Weights of a small audio embedding model: 15.8M parameters, 39.8 epochs.
Rows from block 2 of a small audio embedding model, named by matrix and row number. Rows with one number within an expert belong to one neuron, the router's apart. Each number is 128 + 32 x the weight over its row's rms, rounded and kept within 0 to 255. All counts start at 0. After the name is the row's rms in percent of the matrix's.
Before each expert's rows are labels from the 100 clips, of 14976, where the router gives the expert most weight on average: "top examples" is what is common among them; "lies over" is the class under the peak. Only what is clearly more common there than usual is listed. The data: short pieces for a synthesised band: melody, chords, bass and drums.
# router: router (model.blocks.2.mlp.router.weight, 32x128, trained with AdamW), inputs 64-127
# up: expert up (model.blocks.2.mlp.up, 32x128x128), inputs 64-127
# down: expert down (model.blocks.2.mlp.down, 32x128x128, transposed), outputs 64-127

# expert 13
top examples: clarinet-like; square lead
lies over: E minor chord
router.13 099 [128 119 146 150 165 144 104 138 190 178 135 150 117 122 140 173 131 129 135 119 141 116 134  93 155 140 188 182 166  53 124 138 119 129 159 116 147 170  85 203 139  94 104  99  92 172 191 107  87 170 104 121 143 106 182 131 146 160 151 113 162  88 109 118]
up.0 113 [101  94 144 140 151 176 149 130 169 197  94  51 148  92 117 156 142 131  88 131 126  82 143 109  91 128 138 128 115  74 121 175 176 164 105  49 109 150 107 104  94 140 130 127  75  97 112 176 138 118 120 132 125 156 135 175 141 187 115 154 182 147 145  94]
down.0 114 [184 116  51 155 147 137 131 134 145 177 124 153  60  79  44 105 115  86 137 101  82 126 128  86 108 132 117 113 132 134 123 116 122  97 161 138 135 130 166 101  75 132  79 143 126 170 116  85  95  94 133  95  96  69 146 107 156 147 113 121 139 106 116 113]
up.1 105 [ 64 138 174 176 138 178 146 157 176 119 158 148 165 124 130 138 147 123 105 104  90 123 136 117 148 176 155 157 174 102 108 164 137 145 136 142 177 123 121 120 174  80 142  58 125  90  99 111  99 205 132 155 136  88 183 180 177 130 100 116 132 146  82 124]
down.1 089 [184 119 121 171 107 180 163 118 148 100 162 133 110 131 137  86 113 155 159 127 100 164 120  68 173 105  64 124 121  79 147 124 133  80 143 102 113 159 135  96 107  83 171 135 108  96 204 102  86 120 144 138 197 113 153 172 117 175 132 135  74 118 168 142]
up.2 109 [118 158 107 136 113  47 113 160 139 208  72  74 150 203 140 157 133 129 149 137 137  79 115 105 151 148 163 159 163 149 127 136 156 166 159 142 126 110 145 103 177 101 106 118 142 177 127 178 129  90 169 124  93 181 152 120 152 111 163  80 101 147 127  69]
down.2 097 [179 128 186  83  91 185 147 102 150 106 129 106 144 106 202 160  88 133 137 104 111 157 122 154 124  66 104 134 144 139 145 126 166 164  85 151 124 109 119 159  58  80  82 123 104  68  91 218 109 134 149 103 147 128 103 114 177 159 156 115 131 152 167 162]
up.3 108 [ 88 150 112 149 131 171 136 156 134  91 169  99 135 115 139 138 107 138  80 121 120 108 121 108 124 117 177 120 113 132 101 139 126 186 206 170 137  92 141 119 166 130 129 177 118 116  92 161 103 153 109 137 158 105 180  86 129 120 156 150 111  48 155 114]
down.3 106 [149 208 146 102 116 132 115 133 141 142 136 128 148  63 126  77 142 138 153 107 156 108 141 120 134 136 148 126 160  80 178 139 157 132  76 138  97 115 129 106 149 119 138 199 125 118 222  79  70 126 149 110 123 135 126 132 108  75  43 163 160 102 147  98]
up.4 100 [163 123 189  89 143  95  94 140 147 134  84 175 130 168 115  99 157 116 197 137 199 134 124 140 152 109 154 170 122 115 150 104 102 112 165 149 155 157 132 166 144 103 110 150 109 126 106 131  81 197 119 176 161 130 119 168 158 139 101 173 149  90 144  91]
down.4 112 [173 138 136 108 160 108 131 169 165  71 172 129 137 161 115 151 122 112  83  91 165 112 162 136 141 160  92 101 101 186 149 150 132 170 110 187 170  98 110 100  89 178 136 220 197 126 135 101 138 146 157 116 140 102 110 132 102 123 105 128 149 141 144  90]
up.5 102 [150 176 140 138  99 125 130 103 160 143 102 154 101  61 124 125 154 181 124 116 190 143 114 147 123 138  44 133 156 107 118 137  86 170 107 170 100 118 146 118  97 148 197 112  84  87 101 139 135 183 128  87 101  98 127  82 148 137 173 149 162 180 163 134]
down.5 107 [ 86 148 118 108 165 102 102 109 102  96 123 152 115  92 117 144  93 118 118 165  64 108 120 152 102 142 127 118 133  87 136 148 126  98 128  64  99 102  64 120  60 123  97 139 140 165  83  63 122 140 144 101  85 168 114  87 161 110  80  93 120 105 122  96]
up.6 111 [129  87 134 105 168 208 102 166  99 151 101  88 156 123 119 111 123  82 137 156 149 133 104 126 137 129  89 170 175  94 109 142  97 170 150 167  78 211 134 129 212 145 138  78 109 192 137 161  89  72  73 108  86 153  93 155 103 115  81 119  63 173 140 136]
down.6 102 [143  86 146 155 100 117 174 106 101 156  72 139  88 125 119 105 112 154 104 150 114 134  68 150 112 102 145 164 107 182 121 173 122 131  88 106  83 160 153 121  78 139 128 116  83 165  94 103 175 107 109 112 152 154 151 122 131 109 161 128  70 107 177 186]
up.7 101 [134  71 141 104 118 120  82 124 118  66  97 183 151 165  68 189  51 114 163 149 203 159 116 149 153 154 110 134 156 101 176 176 131  77 155 123 101 114 120 170  74  84 149  89 175 143 110 129 160  86 128 123 135 122 118 192 129 207 108 143 164 134 111 150]
down.7 097 [ 99 138 173 127 129 123 118 111  98 126 145 169 174 132 140 139 117 189  85 124 122 195 172 165 153  99  67 132 143 154 134 124 109 145 138 162  96  60 137 120 138 159 114 146 111 111 150 196 165 105 153  70 168 173  93  49 169  95 153 118  88 113 109 140]
up.8 105 [ 96 150 114 154 166 124 133 162 111 135 140 143 144 108 169  92  94 150  92 130 153 119 158 181 102 167 141 118 131 138  98  96 115 100 162 107 114 149 157  64 157 155 163  73 102 114 184 141 104 117 123 196 122 170 150 106 115  65 101 126 142 158 115 199]
down.8 108 [108 188 127  61  66  71 137 110 107 149 105 137 126  77 134 134 124 196 124  76 102  90  81 159 110  97  82 133 106 161 112 106 148 122 107  59 123 184 183 139 137 154 160 143 122 138  96 105 148 144 156 127 128 127 103 169 165 111 108  73 116 142 130 148]
up.9 120 [ 84 170 128 117 121  92 119 191 138 169 132 119  85 142 141 182  64  95 155 123 107 120 127 109 120 175 138 168 133  70 124 125 114  92 117 125 156 144 129 134 150  68 113 133 115 139  90 152 193  79 152  78  96 117 168  83 114 107  24 122  99 106 144  90]
down.9 102 [230 150  87 100 148 138  98  66  90 126 144 170 138 169 141  96 145 100 167 158 113 145 138 175  86 133 126 119 143  90 126 139  94 175  73 163 114 121 128 169 124 180 139 160 132 115  84 142 101 169 168 108 129 178 142 109 102 111 114 136  92 111 120 143]
up.10 103 [ 93 102 136 112 151 112 136 127 167  86 129  84 103 162 118  96 186 154 132 130 126 171  53 167 150 176 165 129  97 141 142 119 177 120 154 115 111 167 126 197 140 114  98  70 127 156 130 197 133 123 115 147 110 198  99 103 116 158 134 130 118 147 152 128]
down.10 100 [169 145 127 117 117 170 123 163  95 167 131 127 195 192 155 132  68 166 123 140 155 162 131 186 139 142 135 161 151 164 148 166 162 157 147 154 171  95 156 106 134  73 101  77 121 134 103 114 139  90 107 103 149 165 134 140 165 149 177 150 138 146 138 179]
up.11 099 [133  64 123 107 193 122 116 131 100 174 155  98  86 122 142 144  85 155 103 138 125 108 117 119 142 140 108 143 144 134 111 125 135 137 110 112 144  71  94 111 111  99 139 151 165 101 111 123 117 129  54  86 162 119 119 111 197 175 191 125 101  43 183 115]
down.11 099 [151 145 158 111  96  82 147  80 100 157 176 127 111  95 133 110  90  79 120 129 142 145 181  85 135 131  91 113 100 123  62 131 138 182 141 104 126 137 149 111 160 107 114  96 144 163 135 105 157 135 117 105 143 134 164 104 137 166 146  89 139  91 136 124]
up.12 097 [144 108 140 137  96 132  81 153 215 108 110 105 155 157 134 142  39 112 215 103  55 183 112 117 116 123 171 168 101 167 110 141  88 106 154 176 158  89 128 103 130 151  98 103 122 106 138 117 214  82 120  98 127 142 151 138 146 154 117 132 125  75 144 133]
down.12 090 [138 103 156 131 138 214 187 137 124 103 157 121 156 172 114 107  99  84  84  94 154 102 134 162 106  88 136  85 181  55 140 114 106 131 122 126 161 100  79  87 215 115 119 151 111 127 153 185 145  86 160 154  98 151 112 101 132  84 172 102 134 166 143 123]
up.13 108 [126 175 102 138 126 132  92 158  89 133 149 141 204 176 119 146 113  78 151 156 123 139 113 185 172 160 117 118 140  50  94 105 157 143 159 165 127  97 108 117 125  97 161  53 177 110 176 163  45 156 105 116 119 151 147  64 148 152 145 174 156 113 101  51]
down.13 101 [155 109 182 121  89 128 100 172  61  88 167 126 101 135  95 108 107 149 129 127  99  95 103 152 178 143 119 142 142  70 160 110 151 179 140 192 128 118 168 164 176 148 158 135  77  97 205 122 107 115 109 114 140 185 126 161 134 184 167 123 126  84 139 168]
up.14 076 [ 96 121 163 135 117 148  80 190 142 120  83  75 130 108 133  46 111 131  85 143 142 175  73 171 178 178 102 122 149  92 151  89 155 120 153 150 101 112 106  56 147 139 159 124 158 202  92  85 106 147 159 103 101 102 106  79 129 174 152 187 107 181 153 147]
down.14 081 [124 104  91 162 158  98 137  99 126  78 118 133 102 139 206  92  72  85 153 154 154  77 126 132 132 150 121 127 110 146 184 107 121 106 170 111 178 171 170 120 145 123  84 135 120 148 142 152 132 154 157  97 134  60 104 110 149 147 114  75 192 107 152 163]
up.15 097 [ 68 105 126 148 143  79 129  97 141 159 149 120 132 146 114 140 135 139 110 105  83  88 139 101 143 164 119 152 121 148 119  94 168 140 157  90 100 149 128  50 144  19 122 112 139 105 131 117  82 150 166 100 122 100 164 186 112 117 110 189 124 123 149 107]
down.15 106 [112 131 140 194 184 115  96 158 113 158  90 144 139 153 118 103 134 129  77  91 125 129  57 156 120 141 152 117 107  94 107  91  90  85 134 141  82 106 109  94 152  97 157 112  79  93 125  72 158  76 156 138 117 104 119  97  97 152  89 112 164 155 106 172]

# expert 18
top examples: thin (high-pass); text has "noise"
lies over: no chord
router.18 099 [121 134  91  89 157 175  89 124 184 131  83 122 109 115 168 118 102 129 118  67 147 128 128 119  96 111 138 128 152 103  96 150 152 147 148 155 111 135 121 117 154  85 186 132 106 149 180 112 124 126 131 133 118  79  51 164 151 199  86  91 183 126 132 132]
up.0 100 [154 112 190  70 116 142 135 116 103 145 144 114  63 130 128 110 126 134 130 135 228 121 112 134 126  98  63 149 136  83 100 134  92 146 134 108 108 172 174 137 152 101 136 139  88 185 131 112 126  49  93 201 171 104 120  90 111 100  78 170 135 129 145 140]
down.0 094 [129 170 100 141 119  76 149 169 152 128  91 163 141 208 156 121 108 190 117 124 127 177 157 111 146 116 126  92 170 126 133 124 158 175 131 123  81 127  94  87 125 146 123 107 106 151 163 172 100  50 161  64 131 165 140 168  67 118 142 130  79 149 114  88]
up.1 097 [176 119 143  81 120  89 203 148 180 153 124 140 138 113 156 115  97 161  87 161 134 112 139 116 115  98 127 171 238  98 149 111 115 138 131 115 101  56 106 106 138 118 129  77 117  85 132 122 153  77  93 104 128  86 169  88 146 101 154 103 149 152 133  95]
down.1 100 [127 115 136  77 174 122 107 166 129 163 104 133 142  97 112 127 140 128  93 155 169  36  93  93 113 139 122  95 138  94 154  89 151 123 141 118 113 122 164 196  81 176 163 116 112 143 141 199 110 138 168  93 202  69  69 122 123 117 127 118 144  62 143 123]
up.2 086 [159 150  88 197 125 123 133 134 192 164 127  88 158 118 144 133 112 138 111 191  89 151 155 107  85 141 158  92 185  74  64 111 116 125 143  73 159 106  85 133 163  83 127 176 131 149 100 124 115 143 102  84  97 109 194  52 136 126 161 134 153 128 149 137]
down.2 099 [128  85 171 151 133 130 105 163 129 118 105 138 140  68 117  94 145 108 150  78 118 121 186 140 112  43 112 146  91 127 117 133 156 157 132 134 172  96 122  97  86 138 124 123 104 141 112  76 100 231 194 148 120 121 111  66  82  74 205 130 116 121 112 116]
up.3 097 [193 154 135 154 188  89 111 104 164 114 109 103 123 170 159 134 101 173 108 181 137 141 138 160 136 134  70 134 196 155 145 106 126 100 152  68 193 133  85  99 106 103 185 181 116 105 157 104 111 154  75 135  90 164 164 139 106 114 119 156 154  59 171  86]
down.3 092 [125 116 107  71 103 133 181 147 132 124  71  99 105 189  73 137 128  92  88 123  96 127  60 132  72 146 105 113  78  71 161 154  95 142 140 139  97  94 146 110 146  45 109 128 101 102 114 178 133  77 109 170 181  90 147 127 128 166 119  79 111 138 100  88]
up.4 097 [131  84 131 108  89  57  93 112  91 178 119 109  92 150 132 174 166 144  90 107  83 135 189  79 120 147  84 155  28 102 151 181 159  80  75 144 114 140 157  87 133  92 125  84 103 141 168 121 145 106 132  40 124 116 137 142 121 130 129 131 160 147 120 131]
down.4 102 [134 124 148 121  70 168  87 167 112 100 114 149 155 102 166 173 110  99  77 118 134 148 151 103  93 223 140 185 165  71 127 133 158 113  98 157 100  87 123  97 134 121 133 166 153  99  98 116 113 164 191 146  82 205 142  72 155 151  90 134 124 110 146  97]
up.5 089 [ 75 121 105 176 121 148 100 176 123 144 111 154  98 122 134 134  74 128 147  90 182 119 111  99 118 151 162 111 110 126 147  99 166 178  54 129 164 137 101 105 132  91 121 150 122 152  82 169 189 122 127 100 105 107 157 130  91 153 121 152 128 132 131 168]
down.5 102 [172 142 138 142 157 102 124  65 158 110 145  97 114 200 104  60 140  99 102 111 132 176  88 129 164 213 105 147 160 138 108 123 151 168  85 136 161 100 133  82 131 148 118  88 178 145  52 150 155 195 141 132 113 118 148 160 103 106 100 130 104  78 121 159]
up.6 095 [153 141  97 143  76 174 197 100 161 128 149  55 134 142 161 126 116  72 175 168 122  91 107 140  88  89 103  91  69 106 105 108 140 109 101 137 112 109  83 121  87  89 153 118 118  69  94 109 114 105 116 157 214 146 100 120 151 128 151 164 111 149 149 125]
down.6 103 [100 156 104 156  97 107 116 136 194 106 156 114 144 114 122 139  90  59 142 134  83 117 167 178  97 139 170 133 104  64 127 148 138 133 150  84 127 133 149 128 123 128  79  76 101 146  94 123 138 202 131 152 111 152 142 135 144 121 128 178 132 109  83 139]
up.7 092 [118 114 112 133 179 186 134 150  48 106 164 129 146 179 118 119 107 134 162  96 105 136 132 149 198 111  95 135 101 144 110 112 201 130 114  98 108  91 149 175  91 173 117 112  66 156 114  88 113 144 119  99  88 140 137 118 163 109 120 134 135 204  86  97]
down.7 092 [104 167 105 156 118 187 106 126 121 117 107 123  90 119 105 178 156 133 135 183 152 102 125  96 115 165 122 157 212  63 110 103 101  53 153 178 136 147  82 108 140  73  78 107 162 160 120 125 161 104 146 104 131 101 131 112  89 114 151 138 179 126 147 140]
up.8 091 [109 177 118  99  94 146 133 123  95 128  54 137 142 125 121  86 119  94 162 127  85 159 104 203 128 133  74 175 107  60 160 108 153 116 177 106 112  82  82 125 112 143 101 159 141 103  86 113 152 126 144 139 198 198 105 210 142 207  81 126 132  86 124 107]
down.8 092 [118 100 155 159 114 156 121 129 119 158 108  91 103 157  49 138 112 145  94 128 141 167  67 131 112 137 181  60 136 139  75 105 142  95 160 133 116 138 152 148 132 148  79 154 168 136 199  74 164  92 110 135 120 143  82 140 164 140 150 110 118 117 110  89]
up.9 096 [145  79 116 137 180 132 112 161 126 158 145 118 143 104 110 128 174 138 107 130 108 110 135  77 107 134 121 141  70  27 114 191 123 135 127 154  87 149 123 149 157 122 103 193 163 103 100 117 154 161 167  99 199 153 135 128 115 168  81  58 110  98 122 110]
down.9 092 [103 146  89  97 112 114 127 138  71 121  96  78 152  82  89  87 122 135 110 108  96 181 136 139 116  92 176 133 144 144 147 155 154  90 127 116 129 152 123 211 105 105 134  77 131 111 149 120 108 122 118 121 120 178 102 173 173 156 127 123 133 125 125 116]
up.10 096 [127  94 166 120 197 152 197 166 118 144 111 151 147 143 151 184  43  83  92 100  82  92 126 192 105  99 114 179 130 126  90 102 100 147 147 158 129 143 144  86 166 144 131 192 139  99 140 113 137 129 113 141 182  85  90  98 164 153 142 130 118 122 133 129]
down.10 104 [115 141  98 115 127 101 109 177 107 126 109 128 107 115  49  85 148 162 136 157 117 157 184 141 109 180  78 139  86 136 118  84 148 133 136 100  92 169 112 148 100 117  82 108 146 176 184 178  98 134 178 156 109 113 165 106  95  62 112 180 111 101 116  88]
up.11 118 [ 95  99 165 196 108 118 110 152 146  92 107 126 100 136 130 163 151  84 133 141 102 140 132 151 118 117 189 136 167 120  99 125  93  95 127  84  93  47 119  95 153 141 170 138 166 150 165 100  72 121 113  70  91 151 136 117 159  81 119 158 156 127 153  87]
down.11 118 [151 142  84  81  85 167  72 174 106 104 139  99 137 110 145 145 178 130 141 164  96 152 122 140 155 178  75 145 108 127 129  74 120 154 136 112 122 116 126 153 110  79  59 103 108 162 100  90 124  70 132 128 156 124 123  94 128 122 100 173 123 150 160 138]
up.12 068 [129 151 143 140 120  78 104  98  80 125 119 126 167 136 118 121 101 106 104 199 125  79 150  91 114 172 133 158 129 111 126 118  96 110  77 107 145  99 189 165 134 105  82 110 115 151 138 157 121 102 154 137 107 106 122 115 118 164 172 167  86 191 107 113]
down.12 074 [102  77 215 159  97 133  99  93 144 180 110 153  93  65 116 116 152 163 178  96 115  95  75 156  87 118 190 181 120 109  63 146 110  95 106 128 151 134  95  70  96 110 146 122 150 100 121 160 112 126 140 124  96 153 121 143  87  70 104 115 146 128 105 132]
up.13 135 [109 168 111 106  64 131 153 132 117 120 145 126 107 108  68 111 116  85 135 100 134 142 161 142 119 123 106  91 164 145 123 170 164 128  83  98 163  91  96 156 150 160 182 134 122 138  82  96 152 165 173 166 116 124 121 108 117 135  38 239  80 123 137 115]
down.13 119 [ 89 146 101 115  95 106 122 125 100 104 152 132 121 135 147 113 107 102 147 108  97 138 118 162 114 111 136 174 164  81 191 102 132 114 119 156  97 116 128 132 130  20 147  96 127 115 108 128  95 145 147 138  58 127 117 160 199 115  90 148  94 188 139 108]
up.14 077 [ 98 147 169 150 143  78 132 123  73 163 199 188 152 114 121 143 117 143 103 143 115 123  87 113 117 115 162 101  95 153 132  93  93 141 153 116 163 102 122 169 128 135 124 149 132 167 126 170 116 162  79 114 143 107  99  96 124 114 113 111  73 178 117 120]
down.14 088 [172 127 110 131 117 139 178  73 160 169  84 125 151 108 184 121 145 105  85 140 115 141 137 158 128  90  88 142 149 103  97 176  83 115 142  51 164 147 109  98  58 146 144  96  97 186 170 136 129 151 110 205 130 129 121 158 112 125 119 130 141  68 124 140]
up.15 111 [ 98 133 176 184 158 117 152  91 185 138 127 108 136  88 131  97  83 119 172 117  90 146 106 132 126 182  81 167 136 107 140 130 168 202 133 163 114  88 150 135 205 110 132 133 164 154 142  94 115 138 120 114 128 142 107  94  85 144  39 147 188 162  87 104]
down.15 110 [117 145  82 104 135  71 125 134 180  82 154 114  96  84  83 125 167 139 145 138  91 205 130 160 114  75 145 112 188 110 175 120 146 184 171 187 164 149 139  94  99 173 161 111 103 217 101 128 135 159 125 142 176 124  74 192 148 159 139 119 149 156 116 118]

# expert 8
top examples: clarinet-like; square lead
lies over: D major chord; D minor chord
router.8 100 [ 91 125 125  51  64 112 127  95 164 160 125 101 155 123 129 115 199 149 155  93  89 120  99 180  91 115 129  67  48 165  91 119 115 112 148 140 119  95 187  52  94  77 134 172 141 111 144  94  71 112 105 103 161 113 129 190 110 138  95  91 172 145  69 149]
up.0 106 [117 109 139 195 176 103  90  97 114 111 114 135 129 124 161 189  94 146 133 161 134 141 180  76 123  70 150 113 104  51 112 137 169 106  78 173  85 148  96 166 143 179 102 132 127 161 105  64 108 149  89 120 178 101 187 136  94 166 125 128 142  66 109 131]
down.0 105 [118 142  90  92  79 132  94  78  85  91 103  96  89 109 158 136  99 111 101 131 141 178 113  90 164 146 141 129 138  97 102 129 165 130  96 186  49 146 131 165 133  92 148 121  86 159 112 142  80 105 124  69 146 116 196  76 112 137  84  95 183  98 164 137]
up.1 102 [147 108 141 125  51 135 170 127 167 133  91 119 131 101 171 181 158 124 135  97  93 123 131 108 115 141 114 162 103 156 117  65 173 194 125 158 170 148 147 172 111 169 165  65 147 125 152 101  43 129  89  92 102 147  89  74 106 157 123 157 110  87 182 139]
down.1 102 [144 129 115  86 144 152 138 190 137 149 118 111 167 199  95 119 106 129 155 132 115 170 112  85 113 158 120 116 173  73 127 105 144  88 153  75 158 171 112 121 101 189  95  94 102 158 122 132 106  65  50 112 150  86 188 160 103 149  92  98 140 109 171 164]
up.2 106 [102 196 157  92  70 142  80 113 136 109 153 203 199 111 116  90 116  99  64 141 156 139 125 112 115 132  64 149  42 115 156 114  82 144 104 152 157 102  90 106 152 115 123 140 144 104 142 144 171  61 121 129  95 117  98 178 166 136 170 101 147 108 142  96]
down.2 093 [ 73  95  92  57 124 118  93  97 136 105 171 185 103 191 154 163 106 116 134  82  90  97 168 147  91 157 149 156  78 163 166 124 102  99 121  81 119 110 144 153  77 109 112 132 183 149 155 121 103 128 110 185 141 153 162  76 132 148 155 142 139 108 118 125]
up.3 107 [127 158 159 178 108 127 136 132 130 129 142 177 155 126 120 142 142 141 180  76 164 122 192 101 102 133 152 127 212  98  79 137  82 121 118 141  92 104 116  94 147 182 113 125 121 143  61 182 167 183 100 149 122 171 185 109 146 137 146 168 159  91 103  70]
down.3 103 [107 115  78 127 136 138 128 131 155 105 117  88  59 134  92 113 124  90 128 165 156  66 110  89 156 134 112 133 177  57 159 115 162 174 113 123 104 104 165  39 114  78 188  65 164 113 108 175 111  82 155 153 111 134 123 183  85 108 148  96 151 126 112  65]
up.4 099 [163 111 123 143 103 151 125  95  61 144 123 129 156 145  98 169 112 167 109 112 127 124 102 106  99 157 105 153 100  83 147 117 128  80 111  86 179 122 139  73  84  69  74 137 181  61 118 126 134 136 114 134  99 134 219  80 125 121  67 130  86 121 151 152]
down.4 095 [156 189  87 113 121 122 133  41 114 121 102 122 102  65 123 137 137 176 134 205 100 135 144  98 109 118 144 150 115 165 118 113  96 126  75  91 169 137  99 140  97  96 104 170  58 172 182 109 169 144  95 119  97 106  87 163 163 139  98 157 121 139 128 110]
up.5 097 [152 128 126 151 177 103 130 163 100 154 114 108 124 161 138 159 162 117  82 167  78 155 129 123 113 125 113 169 142  76 161  89  87  94 148 119 207 146 112 203  92 176 136  68 131 174 123 134 149 112 160 144  88 134 124 117 141 103  95  76 100 131 134 151]
down.5 099 [141 160 126 119 161 117 147 149  91 119 169 153 175 154  92 136  73 107 161 154 147 161 107 148 159  88 102 163 138 120 101 138 136 134 131 159 146 123 149 172 152 106  55 139 112 146 112 177 133 129 169 154 158 134 139 165 110  84 167 141 123 188 110 149]
up.6 102 [182 122 158  76 118 108  93 128 164  87  93 127 154 101 122  80 129  78 179 117 160 109 122 143 136 157 150 146  90 163 114 168  73  55 101 131 106 105 105 174 144 182 137 182  82 130 144 130 124 162  63 180 138 138 145 113 145 106  90 133 135 182 142 165]
down.6 101 [121 123 130 148  98 119  93 162 112 123 130 135 119 166 136 140 124 136  64 146  83 154 117 117 129 151 175 137 173 158 168 104 133 122 168 144 115 131 174 156 101 125 115 109 147 119 155 175 104  66 167  88 147 118 158 142 117 102 111  82 141  91 136  99]
up.7 088 [ 95 147  80 164 113 124 117  86 117  85 111 145 118 113 136 171 121 156 106 183 156 140 133 115 112 106 198 166 174 139 138 113  91 147 172 139 133 163 145  88  69 122 122 133 136  28 148 137  88 102 117  82 127 195 147 140 181 133 130  97 124 166 105 111]
down.7 094 [139  63 130 128 120 104 138 114 105 139 123  75  96  66 137 116  91 163 140 126 182 136 177 138 191 153 121 151 145 142 122 156 128 135  96 186 106 109 126 120 122 127 139  66 157 169 102 177 114 130  93 123 185 151 111 105 150 199 146 155 178 165 139  56]
up.8 111 [154  97 138 123  73 168 158 105 112 183  95  82 129 118 124 121 116  81 121 132 105  87 104 120  95 110  64 165  88 219 100 139 115 156 100 214 143 128 165 199 125 150 110 109 144  82 104 116 104  70 135 162 119 118 116 152 110 117 121 103 178  93 171 129]
down.8 115 [209 152 100 115 147  78 124 117 153 166 168  99 120 122  68 180 113 181 132 113 120  93 102 128 123 150 172 128 228  62  96 106 107  84  87 151 131 150 113  94 108 174 128 180 106 170 101 116 103 121 123 134 115 165 147  89 115 106 160 158  82 143 148 160]
up.9 086 [123 159  49 109 136 126 131  99 200  78 110 110 109 144 124 154 161 161 123 158 142 148 158 115 142 109 156 165  83 149 118 148 140 142 143 176  25  88 113 139 134 161 123 127 163 121 108 129 147  73 129 101 135 143 122 120  97 129 132 113 107  69  90 166]
down.9 095 [122 174 175  83 121 102 127 121  83 104 126  93 180 133 164 170 120 210  94 131 145 130 155 184 110 147  83 213  39  64  93 139 126 126 146  93 116 112 139 114 108 102 122 131  98 152 148 182 127 114 146 218  86 124 124  84 129  98 152 169 106 100 109 105]
up.10 089 [207 109 153  82 110 109 136 144 139  79 173 110 129 139 159 132 133 159 146 132 106 152  98 124 170 143  95 174 155 123 125 117 146 127 107 174 158 108 166 164 123 125 143  68 120 121 118  76 118 170 162 169  98 148 104 187 122  65  97 104 119 131 175 146]
down.10 096 [ 82 147 123 181 117  69 136 135 158 159  88 101 193 155  67 123  65 104 150 194 114 151 108 163 122 178 140 142 107 134 129 108 158 134 148 105  81 194 134 135 151 139 122 193  62 112 123 160 100 146  98 135 130  94 109  93 130  83 120 137 155 112 158 154]
up.11 096 [142  75 143  93 139 170 148  97 156 166 154 194 131 123 120 140 132 113  79 130 136 143 145  72  83  82 118 144 128 192 145 135 153 114 152 193 116 110  98 207 145 186 150 128  82 175  70 160 179 138 115 166 121 121 111 104  89  89 115 105 103 104 191 149]
down.11 094 [199 151 114 127 159 123 198 114 188 150 110  85 189 133 155 165 123  64 173  99  78 144 183 112 127 162 157  92 177  83 163 128 117  96 106 128 169 107  84 120  78 148 143  40 111 135 107 165 179 159 111 120 129 119 165  97 179 133 113 154 195  93 106 123]
up.12 098 [134 135 104 121 120 172 125 112 170 195 160 175  77 156 129 124 106 118 124 162 116 134  96 195 157 159 116 149 110 102 128 123 194 110  73 120 213 133  85 168  87 152  91  68 120 117  98 128 146 166  69 101 139 139 159  91 145 140 135  94  51 148  50 134]
down.12 095 [155 128 117 126 160  79 100 112  95 128 134 149 130 159 105 149 169 108 157 147 124 114 106 143 165 143 131 132 130  55 178 161 156  95 119 102 134 155  87 143 148 121  97  75  69 122 163  79 106 158 212 147 145 209 109 202 128 174 179 118 119 161 145 128]
up.13 090 [185 114 119 154  55 120 228 128 134 179 160 106 139 196 120 147 108  81 134 171 158 154 150 135 151 123 131 101 104  72 175 106 166 174 147 101 147 173 138 144 120  98 143  94 114 152 101 116 149 140 118 119 112  80 138 146 163 103 142 141 231 134 107 134]
down.13 092 [161 167 148  96 100 130 130 119 127  81 115 157 177 183 124 115 120 177 113 176 141 156 155 140 177 133 149 179 101 138 116 161 157 100 105 102 171 132 125 174 159 108 142  98 137 123 150 111 144 142 108 164 112 154 138 147 134 114 101 135 167  87 147 121]
up.14 093 [114  98 141 152 156 140 126 221 182  79 140 117 112 162 139 106 126 129 148 118 105 152 126 140 153 138 123  83 173 181 112 102 182 189  84 125 120 161 112 165 150 172 106  92 101 124  90 157 167 142 154  72 134 118 135  86  90 152 153 168 202  96 108 102]
down.14 099 [173 101 170 161 171 107 169 133 174 124 151 149 127 131 134 152 149 125 156 132 143 128 170 114  91 143  94  76 134 125 106 174 129 123 162 175 135 126 117 147 134 154 140  70 104 159 126 118  81 185 129 167 116 187 216 122 144 163  60 176  90  55  87 106]
up.15 099 [ 39 150 149 124 107 190 107 153  89 106  96 109 112  83 148 110 145 133 129 207 139 165 120 150 122  87 106 127 109 128 149 138 192 149 128 117 106  80 153 148 115 119  94 170 121 134 103 132 137 158 117  21 170  99 141 169 161 167 187 143 162  85 128 176]
down.15 091 [214 142 136  91  94 116 159 161 190 142 143 104 131 170 116 123 110 121 110 102 140 110 117 167 102 130 188 135  37 172 100 138 121 113 166 135  77  92  67 167 121 162 105 139 139 144 141  82 153 104 117 194  92 140  86 106 143  74 156  94  98 125 150 133]